Rows from block 2, named by matrix and row number. Rows with one number belong to one attention dimension. Each number is 128 + 32 x the weight over the matrix's rms, rounded and kept within 0 to 255. All counts start at 0. Numbers have three digits each.
# v: attention value (model.blocks.2.attn.v.weight, 480x512), inputs 148-221
# proj: attention output (model.blocks.2.attn.proj.weight, 512x480, transposed), outputs 148-221
v.234:141037104165111158171130127095179128125157160093115090067143109147158064167199160101126133131156054117153094131086081146167163070171139093138094049115092095125125164173101192141189141072140164099125081118091133123174091196
v.235:130101145101130121078124112132107144143112145119134159174105113103118091155159164099126144129134076092079167151171183120151096144083075157117153083195150082113166197147083116165193105154137127175095151180155136120122138108
v.236:146153098109224140117091143178142106090113135142154198120108125115129148163129195148172180117094170186108178023092053141135083120153242173164182116131107086160159158058153096136108051224083218106196154199105167134078110102
v.237:107177134155107123121131172096116107086090111122084126142123148140098083114132131080130152052078159152118108128126107160138134092089047136132166123107113133136071085173102157157127093129131097126094153130164163140141127158
v.238:066149162142105108184172171155124152122038114092136092081129103119118073109135136095091214120049109116092138089072155179096096152122167172147121139167143141054042148141170150111103100082126166163119110154133145074058143094
v.239:141088155119102096147108077129124086128191118124070139112111141117133135098110065085085112185097206140127106148157052166133120102155109123137136104111141141118091162201137098118110096141099119131197098108133158151120165143
v.240:079160124142077105135156090098141086168110115103152151129088175141108133123120136086141131176138052086137141097115168094117155098134151101153104143124128116084152096156080132176101164115195112130147081152174138157129125111
v.241:081107087080147077135092126123119159122126161183147150134108099097177132128119143134140105149052107171154097122131140144137132120091090110141181151137051102164141147141163083154142097191084086120065166092138113160097092120
v.242:163104118120125122148163111127137194100116183120114087110107101099114171138098094185093081166132142101136135124119176189101095118117166164132097195085091087161087128148078138111117170145141138086114094167141109051161135092
v.243:109124101180158074159137159101165160163102124125097185111142158143067136120090103113134155130136129083131096121150083130138148095164107140106136142086104155191169164076140067150078121174189135167151088162126105139041138163
v.244:146087156134114190157103112159108157111114117119057092139187121122069141158128147175088140099150161114152134139136105157145059156110190113165149124115095155165095155154156101121115143122075093111114182165107130165158060114
v.245:139119133078152111098102122097146133065137147129087198107148128109101103120093154130098156157098127133081148173105161138105092168133132098183173131104158129123122140117132092143106064131095088156162114096122129117136135182
v.246:136054066082119109184093093164076099093154186126096097135156101155108137139141123143135099117123123127167079187152105135132089166108179129139157153095208158124131148177147091104112107145172142137142134078102097127159046108
v.247:166102181137128185149176150125127153121092101150099131129149114117088133146098102119120108156054164144106154095129120156125149094103131141125138118111132085141120104094078139100133166107172143138146127123122134116140134164
v.248:158155124136129099118138088086095155099139139102117146120132107123123136135195127128152128147141099093132120105165097113117159120112102162138120093097084124127114121171135161127123144161150112147070116093113155068135120099
v.249:116110142156162154140111141115124185147145153185154112168127135104096151133144078151153118186156099122167098106152132114098113128161129164083148184085099121159133134127106139151127134146111161142139132187110127072092084174
v.250:119103112148127134177112147092123168097104103115115159142163132141063148103096128157161114104123083114129102129086123171110152163143156150106173163027121120104138124107075078184090088180123146155110124164155133104125103172
v.251:138088133104163135124136153097098163111158141158150112144112146106148114115121138172125134116094142146162161112115132114080095178145103144125154126095144153113101144137158135143123075138119142109120122151121139118128101126
v.252:221137099144140193109102099128146183085111101156085120101148146078117180097115139146128143111169146135100101167172073196128047148160149136134154115128119175138115116126153068166122086134110102180180143144079106084123113134
v.253:096080128098082143096086110087139150119144117105111114092127138119147114106158133107132140141107094124185176161143129124144154156087117131139163134139089105100139088132184142120160123195147103138101085146115160077121128167
v.254:180065139147131135162137150131169152114186120160154096138118117152166129095118114177112155139092221149072155122140121131085136175136107091153089122134131117134138085111183127063092114146103110092134148099110137114134097096
v.255:166169112134120094082150082072196109137166179139140145070107149144134116093162146155125154154120097135065107131133097097149142118118126123090112110116141119171132082160070133115137155150152170150150085136149155157140124146
v.256:132134135116126115153077123154111148093124154152095143103091156149152115129129168113164116137119109118149104172061110072111112146207151163149159128141102116079125123163099131117117083188127126148144109112104139141125126145
v.257:128169108143156130121096138118124146162145145177133100094086144095108126165098144147147099069127093091165118092125174147117144115127181118107149124130185172104148094129124096152123143167116129168130116099113091146130149157
v.258:101175153091126094132117123138113125110120141113113138082089135085117125136135125104126115084127104095072118165142116132134091086121104143140085082140123131176173143098149132155155145136158103196144138107089112152091117126
v.259:136114160150091077152125163120131127132120144111157104174121136120140117176162137151120110129182188123124092097164150178123120131127099149131131139085148110142076105120092092142158143131118109068109162150139085106101105085
v.260:169173128098129123108152130154125108146180084101133124144142101192095176095120147120135060110151132163086125167114080131136139112129117136123111140121147092125133045208118174181143109093139119142143099088141163142148138122
v.261:112114133129072122122130166098167052128101074086120110173096175108106124190082144106135144111143105136132151109092151149106086104162135049123146114143156129089092125074116069186135128124151168158137115137120083143140154117
v.262:120160151134082122171114157159107116174157109127102136136127133134097155110092151115133169076153161134126104113098090126126151093146078101142114128136190101142158089105116148157130098104121142134138113124145130155088145157
v.263:144133113093137097125094172155112140104116103159135090129070105141101096090120066147149155142116136080121164106087185147125085135121111074101193130119188136174127140149139147166093167161102075110097151115099108151160078154
v.264:092112094190151085120145137119081129096140079151120131142117137139156159134086157153141140121112134155103151123162172101198136162159131102093180109121134156089145108089165128141164099131096137171167149123138125115134129078
v.265:115078142081132063154103129144161153101097102140130133181076131089136168121102212136129108172138157103174107128132201103123129151126100141124121100110155082086099117083135124165083149142164086145088146185103123149095132154
v.266:095125139136170114134144157142129129167133125111176169152148168140164135137140168145132137074120105155151117088123088052124151145171106092123112104168129132069152146137155150082153074077094121149122158045149125167093142110
v.267:081137132095119121108130114146112078095149107135127142069082080139138113135118121169158149163103108093121191091123160095114148077109140133120133137155118111169106100145141096158140115150118144147110139100160153131177152168
v.268:079133116155128115129074117088120113120135156104167107138115157095116126106150082133104126164166134104192106132165139113101096118092103124154142080071091153131125122143102105128081223148166129149198114162135155145155141167
v.269:114101167082122163177103101145154103180138136137164147110166153141145086124106115130156091135179155132142122132068151156092150121122169115152073092101151106109114099166119131101133124134140077083184088137131111110110145138
v.270:147167081167131099174110159124141197080097144164160112157093146121131105156113090177119181136094204156094101138185183168074099128147101085134151161090094118126115101125085104133112171110149071136140140164100148069109110119
v.271:123127131157133128209114123093112152136118131161125145145125157166123087133072141127192134120116115145110141163163139129137139172142146125105156121091151188110169118195090114122080182086184142151131114125161084141126099144
v.272:145090113115136161133125135171152127107105107103093110133171128074166156152126164163151087099124121106155128114122099101159101156113132160145105116101125117131147146068156163108126121109112127141092150134110108151109121099
v.273:155107102124146123115104136110087138111133149147127100139152143122128118169104081097161130132118106147153130154116137117146094131160141146071128136138095145186112120148062176149160156125122113162152156155136095103141124136
v.274:108125137099139132140100108131146190148113162159161138143081094138121123132076148184117119123100119109160141111180129115113162095157114130105086144136051112127159138159174139101109180149120113127091069128181181134193182113
v.275:086109150134177159136087116141105141086135132129123106158134091151141153113129120118093171139135177217136114113115105128133193165155126158157137179139093151143111119093099145060171161136143112141129145141126148159147116157
v.276:151142142124107108093171169139140097173138176092114133090193142102174144114154150132148130139141150119088099124081125143128136126113124147108130133142165145144122135094128121060103099103136140100139114097140104132120115114
v.277:141112113131091123166130147131142143080104135119145094113128134112105101124142093148082175114086136131091112134181140180085128075096158091183098118102106119183138104099131105149101152100155131141144130146144097110139115100
v.278:075135107168098104128134143139167115113156147095172111120087167136162088152097181130171121163116095085134135118100172110097161089115107063100154168113120132119125135158139100144097197130145133146128112110104093139137158148
v.279:077133125157111149173095098133089106173170104140118116145133163157175134135152150111113118140098094135119140095132142097141157145119120099125089145185150172095147150152073143156125152109105176132088136064135094176111158124
v.280:126103159101197170132191127143094132102165124127207110132162162126199144142112193148131118080093109153126117102099097143111142090155053131098155107131114107089153111123199101091121107139121122120120093098120109129088154162
v.281:111096140144148141140115128204106125114155084187165038159159059100154157108110140144116153125141144098150145083117138116096063166097108138157164172144145102182134104104152134125145120182112089080133136191174170127166096056
v.282:100143110143125127121112186147137150124096107159106115128136115150110149124136151190131136099105102127140153060129131103105117191094143173153139127106169072140158129142184125135124143161149101107033193095155176140130069051
v.283:133153061140136133180121084121085145129128183092056151151144115169128163120131097115142098127094062137137130156159115143121133128111158106154167109108156179110121189170170093176174087124169124108130126147119100110111105140
v.284:174137164098158199148119042149091145114116120101115090131125115134120155136158123128124122146136094147159102126126134155102074166108175119113089148098182137116130166119133139115117082156069111172161117142135169124118132151
v.285:130115042108149075115114077053128105107152177082155151089090155117134066106134146088166101151125069140171140131091130166141173105093138148155160123099102133150160138158114105167134189164197181146149080112119145084118197188
v.286:146108076135146114132149133189102129146127151129119151150180099103112130161117143144148168106116126175150087183141158155179135115119147127100158133115159142130068153081131151117155114141165083138104149167097139107115113125
v.287:071084115111118105143117184116148156128144115077078117089107138201142093111092185094067116088143137144164106096109112118086099148138114154142173110124058097079172127153145129084113069138143116107095128122173153134146112098
v.288:122031172128193129142129097153132133105074107102118120156184096155136111143121143147114134152141152116142097142136158122143096102128110074110066082100125098122133103224110129114160113076170099101162139138114098184114139108
v.289:143168130130160151097130110082101150141126140087123156166104133109128116128127184090084159147160122149133126114176164147100179086126163101162102141047123108105145103168114195107110166104127166099074111119110127144147105102
v.290:157152116178075174134151165163117096134164130122128127092132126148161081154085187109145153105113082098089152120111163118137101128053136146182197156135125016157120157081188137133144171160083152164124134125153214189113084142
v.291:067146155085132113161139099131156146111108140122124118090180123132085117153153089121134123100161145111123136149141162135139119178134099109107083114124137082137145159112157177094117108038149111185134163149142110164113150153
v.292:148172107158096127182143161139152146111154119149158178060155065140116088118072125162117153095131069127090139114114128166114103118117104133121178150138108097084096076095152093168120152114092083137097097134155204116121084058
v.293:107106105119144131126103086112153115121089136144174190127170151098116157143126066087104142141091138155171082159166140163107141140162111101094135122070106182160150177160095136107130082150119116137116144154078118098092142149
v.294:092120131071151088134123095082109158122155134094071108126125144082105152186190140124083129169138094134124095123167090098130200152134121103176136115135155162156139128122102149094177108148144124140150126109162112105098099159
v.295:140100149113104124158055132061098176160122119138146125138092174135120116141156085166141123146165089115139148081136117136140170128175199121100103162140144116098177103164137116130137149120192108124174127181148066144116192103
v.296:151163129159089112079103115157166116060139131164147150122096149142111124127050123087208187131116150121112167101086156163074185109124052110124186125204056099117115178132072149138048078111179055179113105170050096085118142129
v.297:093137104163157108174131089157163062162137123174117119162153151169163125148122129081125146139129150121151119075160107068129159131098134140101141106074139161173154129077099126136148140167105196062126149132133117109137153162
v.298:138121157128129151156093097146154112115106123142099149123148128110124120071119128132150102140137126115175130140142175147162117131157135094160124124127086138105175159100130118147102169157145119154163118127122127180099139132
v.299:106100129110179128177133085137064127138127125123109149133147150125072107144110139139115141194171154148188092115103181120112123134107118145095099097084102182117105172167122190116157106108169131108100205157143044137077150127
v.300:079090124105097104169130123098136149096128098097163121101121088137134147133107115155131132114099109123111164127116120134135119138096156151115148147161130085133085099106093152101089165104098080109110098099090123120157155133
v.301:112151176110132125085077190137153218127138128120128130052092198160183166126124102136152081150135125117196182229177136119158094125150111101052112195136090111113103121095168097150167137211089128072184085103137148038081177139
v.302:165085099124119140113065168114144127110169121127152165100183124155174178096199162127194163161081132150133156131132126094109146112162148137080052117149142153135158141121101131123123120095158112086128114155170129052075076084
v.303:148130170144168106154111142130094104088072127133132150192159135137067122120136158136102132145130157144152121147166140152145124115117162106142156088123102121160112095187082137153154129112155132124151179119114082140120166103
v.304:127139148110073132135155093135135119117102193141093169109140142110163157126112149118145174145105128157202125165113123046116048126174105126106140160151119154150168142065119147133069109076115139139101135099159142144104055179
v.305:120139077155177120168165140138102125169135117132105100136100113105163096113118155141132132098148117107158121063071139153158099103103168127140156097147176133114133120105084132104076093110147114139107117150123106118128128149
v.306:149127169139178181121134171124080128142059115096160129171157133178135180071143130179116101140124177144143144156174139096186145136150100106075123105187136190078169075159133169103156128127093141197184126204142143113155162003
v.307:111108153113117152114143155085133154161132113131107149141112106102210129162119159152125146112110097139104082117122130134141152107158131155158154170109133056111082079156123122094142118106160162067099060102134158119135140153
v.308:121149149089134137117136114118127098118112143158085168152111133107140156119134072098057144141093162140153157140131123133083111152155086117109126101083123162149105170098089140134096138103138101123112116167167144100095159047
v.309:141179163138089118149147155157095150120196094142104098142134115093117166165093169121157145060139080125107096093115100137100105100144147150134145156147121122169126116101077132145107128130096121096124146161109108158111144134
v.310:114183172094167075168144103177155130078078137132098135146138142144169144053111109090150111156089194163136117096112135140147104146157049107089137129119100223132109093140089173149086074143166099185162125186101115167122178096
v.311:095135091126167179150090151139192139057114163150123191142139147164158134102144089172162136105102104134114140123103112159116154141119104131090153096117162084100100094120096100114099101127122107141179131133145137114102158148
v.312:109131170128122152076141175128123146168094107155126146160113092108142112109155161131158133141092135143084090176166104115081121099114136148167152136117161094149120138119140081120157195139113154089117122099182180166142116119
v.313:120142090090135087119072147101096107180166093093160161154158090110117101140196120127097091105144095145141147115132075103155156142157129090184183144101166099092123108124189112122127116080166178083093115138142141136170103130
v.314:158089132114090121119103132132102099133161121093140115113129107074134161137174133144111115171133126134123146135117111155141171141104143138110111126105143132060176177190134138126161136134101063135139148160111158115080166083
v.315:146141138103118120143132099172126054093088139100104037133167122162133120115106158105170161119128135121136141082091160176149097146142178153126127122101150114085144159129138164130121111170103103173151187123097089106155117123
v.316:128154143143091108174144129200167094119085155170131160107138110132119115092109146132122101141112111112092150139172199164109135126123106143128139121174074098109156126055160109171083125094115126174141073125085161153090126134
v.317:122134124123148107111148101126114157110151099116144135129132122134110088116189132158089125099129181140112070124146088122128117148148135138115084096114132150109115113103116080148176096121196145156151131145115129161124080118
v.318:161192173129094126121141133203115149109085124151118161089091171130125130109094111098141148145099107099137101160138173114129087159183108131148116128186124128108122137158114147163137074117146071141131128129083146127107102106
v.319:156138119117089121090123172101118097155180137123130077112077134123137119140168130144121183120099122147052127091058149152135099115099193148160195119087099088096137177122165077112116144187118132108117118150164194110099097119
proj.234:131187131058146108110149067163197173111158114113075126160123092105144193135110128133150105109152159141079150144154064085102137114106152058092089120150132163097158176186107118114139100154057118085113136049135184141125167175
proj.235:145155157155129134095111185067159150169117139120157156092136110160114124122172091142104090155079128169105077127092151126175132165134112187142069138095094181084182106126170059130098104179142107188137111101171103061108105130
proj.236:095102172160098119101128099159140111110155162093163146151081162108142099127082077110158008117117140156153100163075103116098064117098082192057095155194138126096113167223131090135155141080211074139165173100089087125184163114
proj.237:174118092083109153126140120139146142098137114122144145107214164130129157160146123092113165193097163142143184143158110118104123163095125122154147160154159150125122166075124109158166117136101147165161087094060074115109156132
proj.238:198162136098129142116124113159112094127102199105133170139170157116128155129177114061164100138157104152117086106152136122176105135115133195136123121122111137125142219121165123153143082070089145133102155183147156137161112135
proj.239:161120131147084167090092189107130108094126148115146189094153081190144119159155156130138220080150128097131139164100162127089121140082149124132188092119078141134186137100180155130101128115100108106071101134172164157131108127
proj.240:137164106136148113158103157170104168178129145166103094158163123108114072121138126181140135181161201113098144113071073122161162136126095126108085094156194131113123108113154135076127093118056169054182146066178131164092125117
proj.241:218113107145126136143192116074158093126121108099105176181124109201071174116091099094110123114080130077089106106083082036149108126115189187157078080120114198151085158158167160082136141106164095127114098090127102119146187144
proj.242:133108214188120184133088132115137107082112092157216161118092159122149138131136115115130150147132077133145138118153167104162164102151122111134148102120152123105119125160119124155143113117166133097145160132134169158144126183
proj.243:084114100118169102121131095123138115215153173173171085128115148089154117118157185147113091120129078148128111116108095100195116129078114097118157106125142172119063099092133181095087072175083144140128132068133126138132086102
proj.244:115146143138122145135108091130148109140109082132177128111065149196089080193123097128161179126129059140130110128151098135163161087140107142155136199084142136115195101148128102107086200201132110174140145147156138107125177141
proj.245:120146174111123144123155162154131140160088127077123126169121160081129175129147166083162143105108175170201117139141080120152167135124169164089089151121179167187184129123136148087126117123135160103076104148144144109149120121
proj.246:085147092123113127097121158070151147123128079144209092057125140138125115096151162139151142094140092163088157140110105165093136107163149104101110101129143142096143122111135147141146169117143117188071163137119097087162154140
proj.247:155177105166090187102147088159163128097144116153132142083063136106138202106105112141169163172167149127218142116123123135059166138135167114084095165085141086142143137172117142198135093071095096120078188166134081096136124163
proj.248:160092125133140164112113145116104089094052172076169181151132118137095141115118093086083143136154122100108115143105152171110127089152146123136137162117140116146115145193119138217089146058148066160060154151130176158153112162
proj.249:151102156099121110149090130136120083119148110131182158086107136146108158150129118127106140161108075106138093178164128163143179161115069080124063162236115094117113132125154100145149113147155175184127156100139109161142148112
proj.250:165182158142113175074094174138085093195095132153188126104110154108143114130171141129140093136117096102165124134157073180098164096138101106049077147172150129132113102144193162135079078129171173155142103163105092070135128133
proj.251:142139110126131105086116121176143165111053126119091135210183121198076176128179076142190129155165114141083117147177121119106146081131086134119119137167120180106110100111183121111161131093117093128128126115170109146119154094
proj.252:112098119110102173124116159117095089097176132129226157066110155176162167167149057145131141147133071113172127163055178234141190152095100098149107174154167127142166111137124138196179153115133168207092190139131168072141144205
proj.253:117186104122168113100144147160136165148148153149159134133148154122056155121173148138117138144117107135096125119106134150095134086112073154110095154155094181115089163143117084144138123088097121118115149094146085125089138152
proj.254:081183079157139061058123128121111130159129106190106118154104122177147123166126162118160043112153104108180137171164112095152094085105143136132138065117115158158146121147079178123120131120102093150162101116103134134152187069
proj.255:120129102141147167144170156181101108111179112099098173095154081075095164151124098099218092154107146098145213087105145176122098101136125121118119154151154109099154157104118185162196060137110112145191186162138123147134131103
proj.256:094178115073133147132097129105185146151137088135071117138175168130122100114116151165125083115117123134102150090170120200157137169089113117189097075071084133127127093110188114061083136127159134121095096118193150134122106140
proj.257:166112103114190147127159143168118097173139166139181159109199090096135194116118137125098143161108154128105131105132147168124157114125050130122072125111131135155110147141134149116152110143144122132147182175129150081151113123
proj.258:176080127110137122131160162069150095142148132143136117119117098140156117091119173130127146117145121124168124151090138152108159126141141114090144104079188162123114115103115152075109129090151125133086138155149123097160121133
proj.259:164125091143093068102144132082128083091148136173105161097090157167112117170125070119142157117098137110119137075075121104098088116170119128090158142117149182144123194123112148120097154161145128181100139140114117143172163102
proj.260:115125149132137201111149115153119123156073124153082139064131100115095128134148115086101176137168197105149163156148209154104126139094108137075135118100154103121124083099082169127102146129135145085182172148082091115123093133
proj.261:174134110164113116137116136143100167130139114173142167161130131094158115074114193182094133108111102150174087065108101113147162135167151178134132100066099174159170115083191153068149127153112194089157103166163131138162093104
proj.262:136150096081148115113169103175127141187214079149129094110120099136132085132158096165166140108136143146122164100117187106166166150108082126082157094097090116125112144113088083131051122149067101156208099171139112087132117127
proj.263:080103110166136145137106157156126156146127115092176089133130156201143167197137124062138149107141080126130135109117067099108140090131151150154065108095106091096118123113152152121159154100083122146100103153079121107136141088
proj.264:107112097130104141149126160111142112129091138129144102144120148129125107151123132123058038159156127120106091183079094148118071085159170178111082120154087160112104115156158153147114149127122085129096118123108154129132096154
proj.265:111173148128140135087167121096102081138183083146136057110165133202075058111148108110069128124175069103094099099138140144134120165091111166149119106153083107081102082149126145104087071128060109130129112054131126136177098102
proj.266:123103130120085076152140068159173094127153132104073141179149105101131144165116076146079117108111187076110123190101172133151149159099147173127159135124078151179140152084114093045123154143174111106146118177117086158131134097
proj.267:115129095172125116060169144104150099114154179120165095167101124125133155097149123100113086100121127096135072134071090107104144181126126118102099126178147165127125098148144122085140069104108180130150116090132126092088134155
proj.268:183082140082120128215169133074118098154128115147161196149110166100140150116129164116155126171136119099107126136097117141177113174128120163123116170110164077125086133172150133121094118094173155137087132098165163123108136103
proj.269:131174113158107120075110091149138146161149147175089131109132183074120121111106130168158133094059095118129158132176128092168165148128068136140175121074132131089144120148165177093092140143137166064135141130102177100089159124
proj.270:110144161086127127101080097061104079112102129139232158104120170146175141112154124114146062133156033169155109181127115136160139139115154146167074122179117156108122107165157151192068125140126097118056155142106144115123116130
proj.271:069131139115112187135149159100152121123101061164109125127082191155136106149179130116122124129166124094141164138095099123140114071096140162120116082084144090106088077136141141111043142175117096108104150102112132096116119110
proj.272:105114143161125124128152160147105122090128162086100068116094090129099114107086145101125164151164128118088094119082075178133126096133164104136148163127118139123170121143114161153177123151100161151174118098127129105144152129
proj.273:156087099143137113180110104095182198087100099104179080110128123086132114108107104120126115114182055161157109137104117129138113100170109071141139117102143113083121099119150118143115106135108097135148104115121156095139121100
proj.274:217114155190137131114091104117098089109113161160047192196074190147103157099178136139128059163154131133113090132152127066121121108131138162157103163163134121149057110115099080121100109120141184044128134092138129143105134181
proj.275:151099161127080080134128107094159070105110158141075148074076141092083160135103102124124132112153121073170174117141139137118118127127160142088146163149100160146132172151111118196097130066133183151123111170166164138100116141
proj.276:099106169118077086147151034137164109137133128172117114147135182164125127186143104121110206094104191167155127098153142107171103164164087133136237133091146132117123158117149138091153155175105102133182111164087173146116131101
proj.277:127150113159167144092111161114126129118133144148108145124125117178123173094134168149194098134135108090149152175131123095149103130155109132052080145153159129068144182143105154129128151136142174169152117092061128112154123152
proj.278:114125161186182150091133151091136122129135131105128125138141092167098106141135131114130143122071103147072128125118051096114135122142196105127147070111133108090136147127152151072109092168098126103142164080117084170147122085
proj.279:120156148125123139156186183144172115148116166136087100148157131124126132144121110121082130155135222143127120166075159108131072170156155159134193122074139117148149096161116124091091148138135092082153145139128084167167120121
proj.280:138155121095067106090165107137146172158152123105064142122138111102166193116129124138097099197103134162118121153182119108105164124107148129166115150166131143159120138096119118145156144103135134063157133103167116151157121124
proj.281:150132146116157075119094154085121096162091154099162189168103140172129082180133152155171070137138073198083130083175149093162132108121138153155118126171164108134101132142109089137113211120118165092163101114093075158150153132
proj.282:098129189113167132078096109122095116164093123113067108184101158179077118160130129120161096161145158114106158127128155065141161092139106147114137097182150110185125137106086091164149123064096146145168121159129073151083166077
proj.283:109058073152183124089154166139166185094167134101151087049157136106111147193087150102118113127084150137073106156058089142107049137077139110110117128142110166099116140079165169137128141153103109170104136081146158100135158138
proj.284:121147068108110137148159135149160109149087167120119111130139134121103169105151150118104150131090155140127129127160128199144145129094074112145124167188137072136102138193134119199158149090153189199084154126094157088127124154
proj.285:160120142163196180160150168175142115162177122163131158126131148101161147097130153110151139152092123147136111143056110113114085123125122132144044080128168158125114145120179165088138088099132113121092150133192115185117101122
proj.286:067101124065100150124134057068138160109124064122203092134154116156122128156107100114078131145137112088110154189124146167123194102134098130138129161139157141139120108149149079165119096103126206205141120136105125105142135137
proj.287:129198123112131143048097120145123163109097127123082116102043140147081104100160134116184101123129137180139117113144164045171111113119160164107169126144094174115125128096061115137146168140072140100145106130119100100109156136
proj.288:091129147166125131146134092083168137087135160168069139112130218113124175116075105118136061122146140128129110182114100110090162119139108128131151114133130103128115137127092162140139192165112133114094138105117151128140124113
proj.289:106148142153127081146115189158120080164193148179082156142188104189114144148095132102197125137115064097221105140109155111173093125116109031147209147179138088110112117101132124075140138174100117098170133076114086118159124202
proj.290:135132081070123160183137118069101121081130094196156064133151117134125082137137111126122133088090121139161121078109160140134142147100184158096087125105103152129121112102151172118087121096079114126101156159134087100102117164
proj.291:117113102145173146162176139122128094139165118153137118124106179100156108107127148136120091125154070123132114192075165118146153082083078132133147153093087159164093140092087081110150149179126111104146129105075177060124097144
proj.292:107186114150130174113078091064087170144129098132135093120147093086133152136125133119082146091131151169135132091067106168127144152092121132108121195105139139091077138155151140095118140140103163107121172183123169108175164170
proj.293:115151116121166108115126102165147128127138140150093105104119137139109176141132124125106119165144127117128129168117162073134127164125169213151126120149084117125098131129087091128100165113135138070101102143105080093104128138
proj.294:139108139120126151091103198152099116118136108148157111143139114161115135054144117137129117138061101149142173150129179100129115106138104117091144184106111119116155083131143142110149165140128146178178133128131107126164167091
proj.295:101161164102162112081034179169104108138110129137143085172081066109137123065111176093165159154111160122057137139173119146170105138169092127157154143114155084120225123148142094105160171136096130100129074081123065079121106062
proj.296:073140108111125113180160148090155085107136159122078149155126181095163126162126142177108119100126077112144105149140092084106140110135132158165144153112144125140133139130169079108115152058132109116097141128145181160115142148
proj.297:176081082165090103144106140172099098130124119106154153122146112119118137109145176120124097130118125118120095094153140182114149109128105149096108152078095179113177174128131184143125074097151133145136150121166094161114089168
proj.298:141115094121118155138156145155113080145140195093119071169079127139125203159157109065121138126094174093120090120160102109084156159136127146116130124130118093097076134146138140121097072131124190114079154090095109121146123142
proj.299:139078152117111117124136169142116103138144164161093162143119148112092183134103122099118133148166098087111085129133135114099110158137105094127089148105123092156141121152107122139133166122118094123120075069127142159152111103
proj.300:186135134127100133096131094107102138133104137140135083109135164188122124163139099076084160080108162160087093120120100174110153125142074086095111136075194102120158076157140151085166121037100155164121189159111167118122158149
proj.301:078135139166192135169071112153117119111042119148094125149120095149166118095175124054118113142165145187170176111133058140119097105090138194138126114135116198165158108161141072119102067184162112113103116147164159174159125107
proj.302:127160136150184102078091149097178104108112153103120111124150129119145118120081085123109112138221062117104173150074131118124067128125170148131133166181103163151099095176119172160171130120101091080125138073118109136115158175
proj.303:101152132133074085125126150146127171163170103153135140075148179133140145171131147155121130116139157163076102169156119105097144118119129139147140092077156109081118089102152116120150157134110103096135124120095152145108114135
proj.304:151109148087172176133090107132106094077131084101145157067152169182110094133072161106116130139139084101115145083074134163135108162094116121145079141121088134149091173116189126067173118156121097128138121127094153105169120102
proj.305:129141131107110104121146139125181107148135112098139140141120173139186140170150150161104174134099126134097110129148133148123143103132145116128181110148099077168106090144167112087118159109131062114101161110113175116123118104
proj.306:098151180143085126071063134095118099185122129168108135084142093152111144134125133063142135124180127119149204156135084081059222077164184114159103145067121104181142201107130135152196117187078190098156090080129143119157136170
proj.307:144075094119099155116169141167135160120144092115105161055148151160136111110115108162166129127101213115140095093071148141125112151132116136093110103093128136087177159158146180168169146149093117146171151145123120116165071092
proj.308:184141171126114168150057146141146102093113170098121131132167164096112093109109167085173160127105058091117139125127127072161145094143089128117123149153166132170162130144143090095131162114139135077140154119089151184152133096
proj.309:177140108187171138130139119129158110157095154111140094141167089168142116096134138159116149097096098140134148185135100129170186133122129103105164132100117161089145125144180143187168120116086108179137128126162102155142083047
proj.310:068163141115169153109151098134159124080128118147166173114121133127150148182132142110101163136068114128139102122115074081107160081098152172181084126124070146142080151189151113087119165157109154088100111125124131124085144152
proj.311:152179153124123092152117064163151146134104112105159130130097152109123140130157164157106141165056130194126082093150126089124111123101142211136148159086126166140158138155094129160143078122098094101100075144103146104102074081
proj.312:122174115114076100138161083147117199138164101137166143141145128164123093117105122151115159069138074092099145141138175112121167117117144124177082117167101137160127127119132151146124080184138163131153157145135113072157145195
proj.313:118138097063139103072146129139117160085131127140128102147171138129166162071188047160176136105140221087125096152049179097136066126143161133154136179160142090133132099139081106130094099140182151116174151138100125131112150143
proj.314:080110090145141074135064093091180122066147162128077126119148154102150145153129105165155109178154210151140119139133115114106121154130129126127130149141101097161076149159099121089121155168160137047123137149103145138132107189
proj.315:098150122172093169142145164139170101147153120122158144108155151105151120152116149130131062189145108141154113177144146124124139088057155167155163122145076151161119116097172117123113147135161107073127147131183178155170146176
proj.316:079132119131140137094148139066099167091101115156163096090087197173110070120179114112073172097087069190167083147129133111144112138139168166177112100150111125179103088117114101081148124171111173106148150091118209094133159120
proj.317:115081129093124159086128108152118125101096170096158079131115104133183131131166111169141120142106112127159077136175127095153132120107119128153122135146130137107083092141079159140177122160103136138107157136210143109134183157
proj.318:102078157117151105167156165132184128126095127105065107134149140110093100149124143109170129099112113123151103110145111109115112104079169160113096104145068138174135088072109086169093166106143106084176112169094122156148126158
proj.319:147171147106111195159119088095118134135123161133095136106168068113143130104101134135114116161200178134129169167074135164173093113142162176071115161133117125112138129128090206142137167092108144107072172182158135079097140153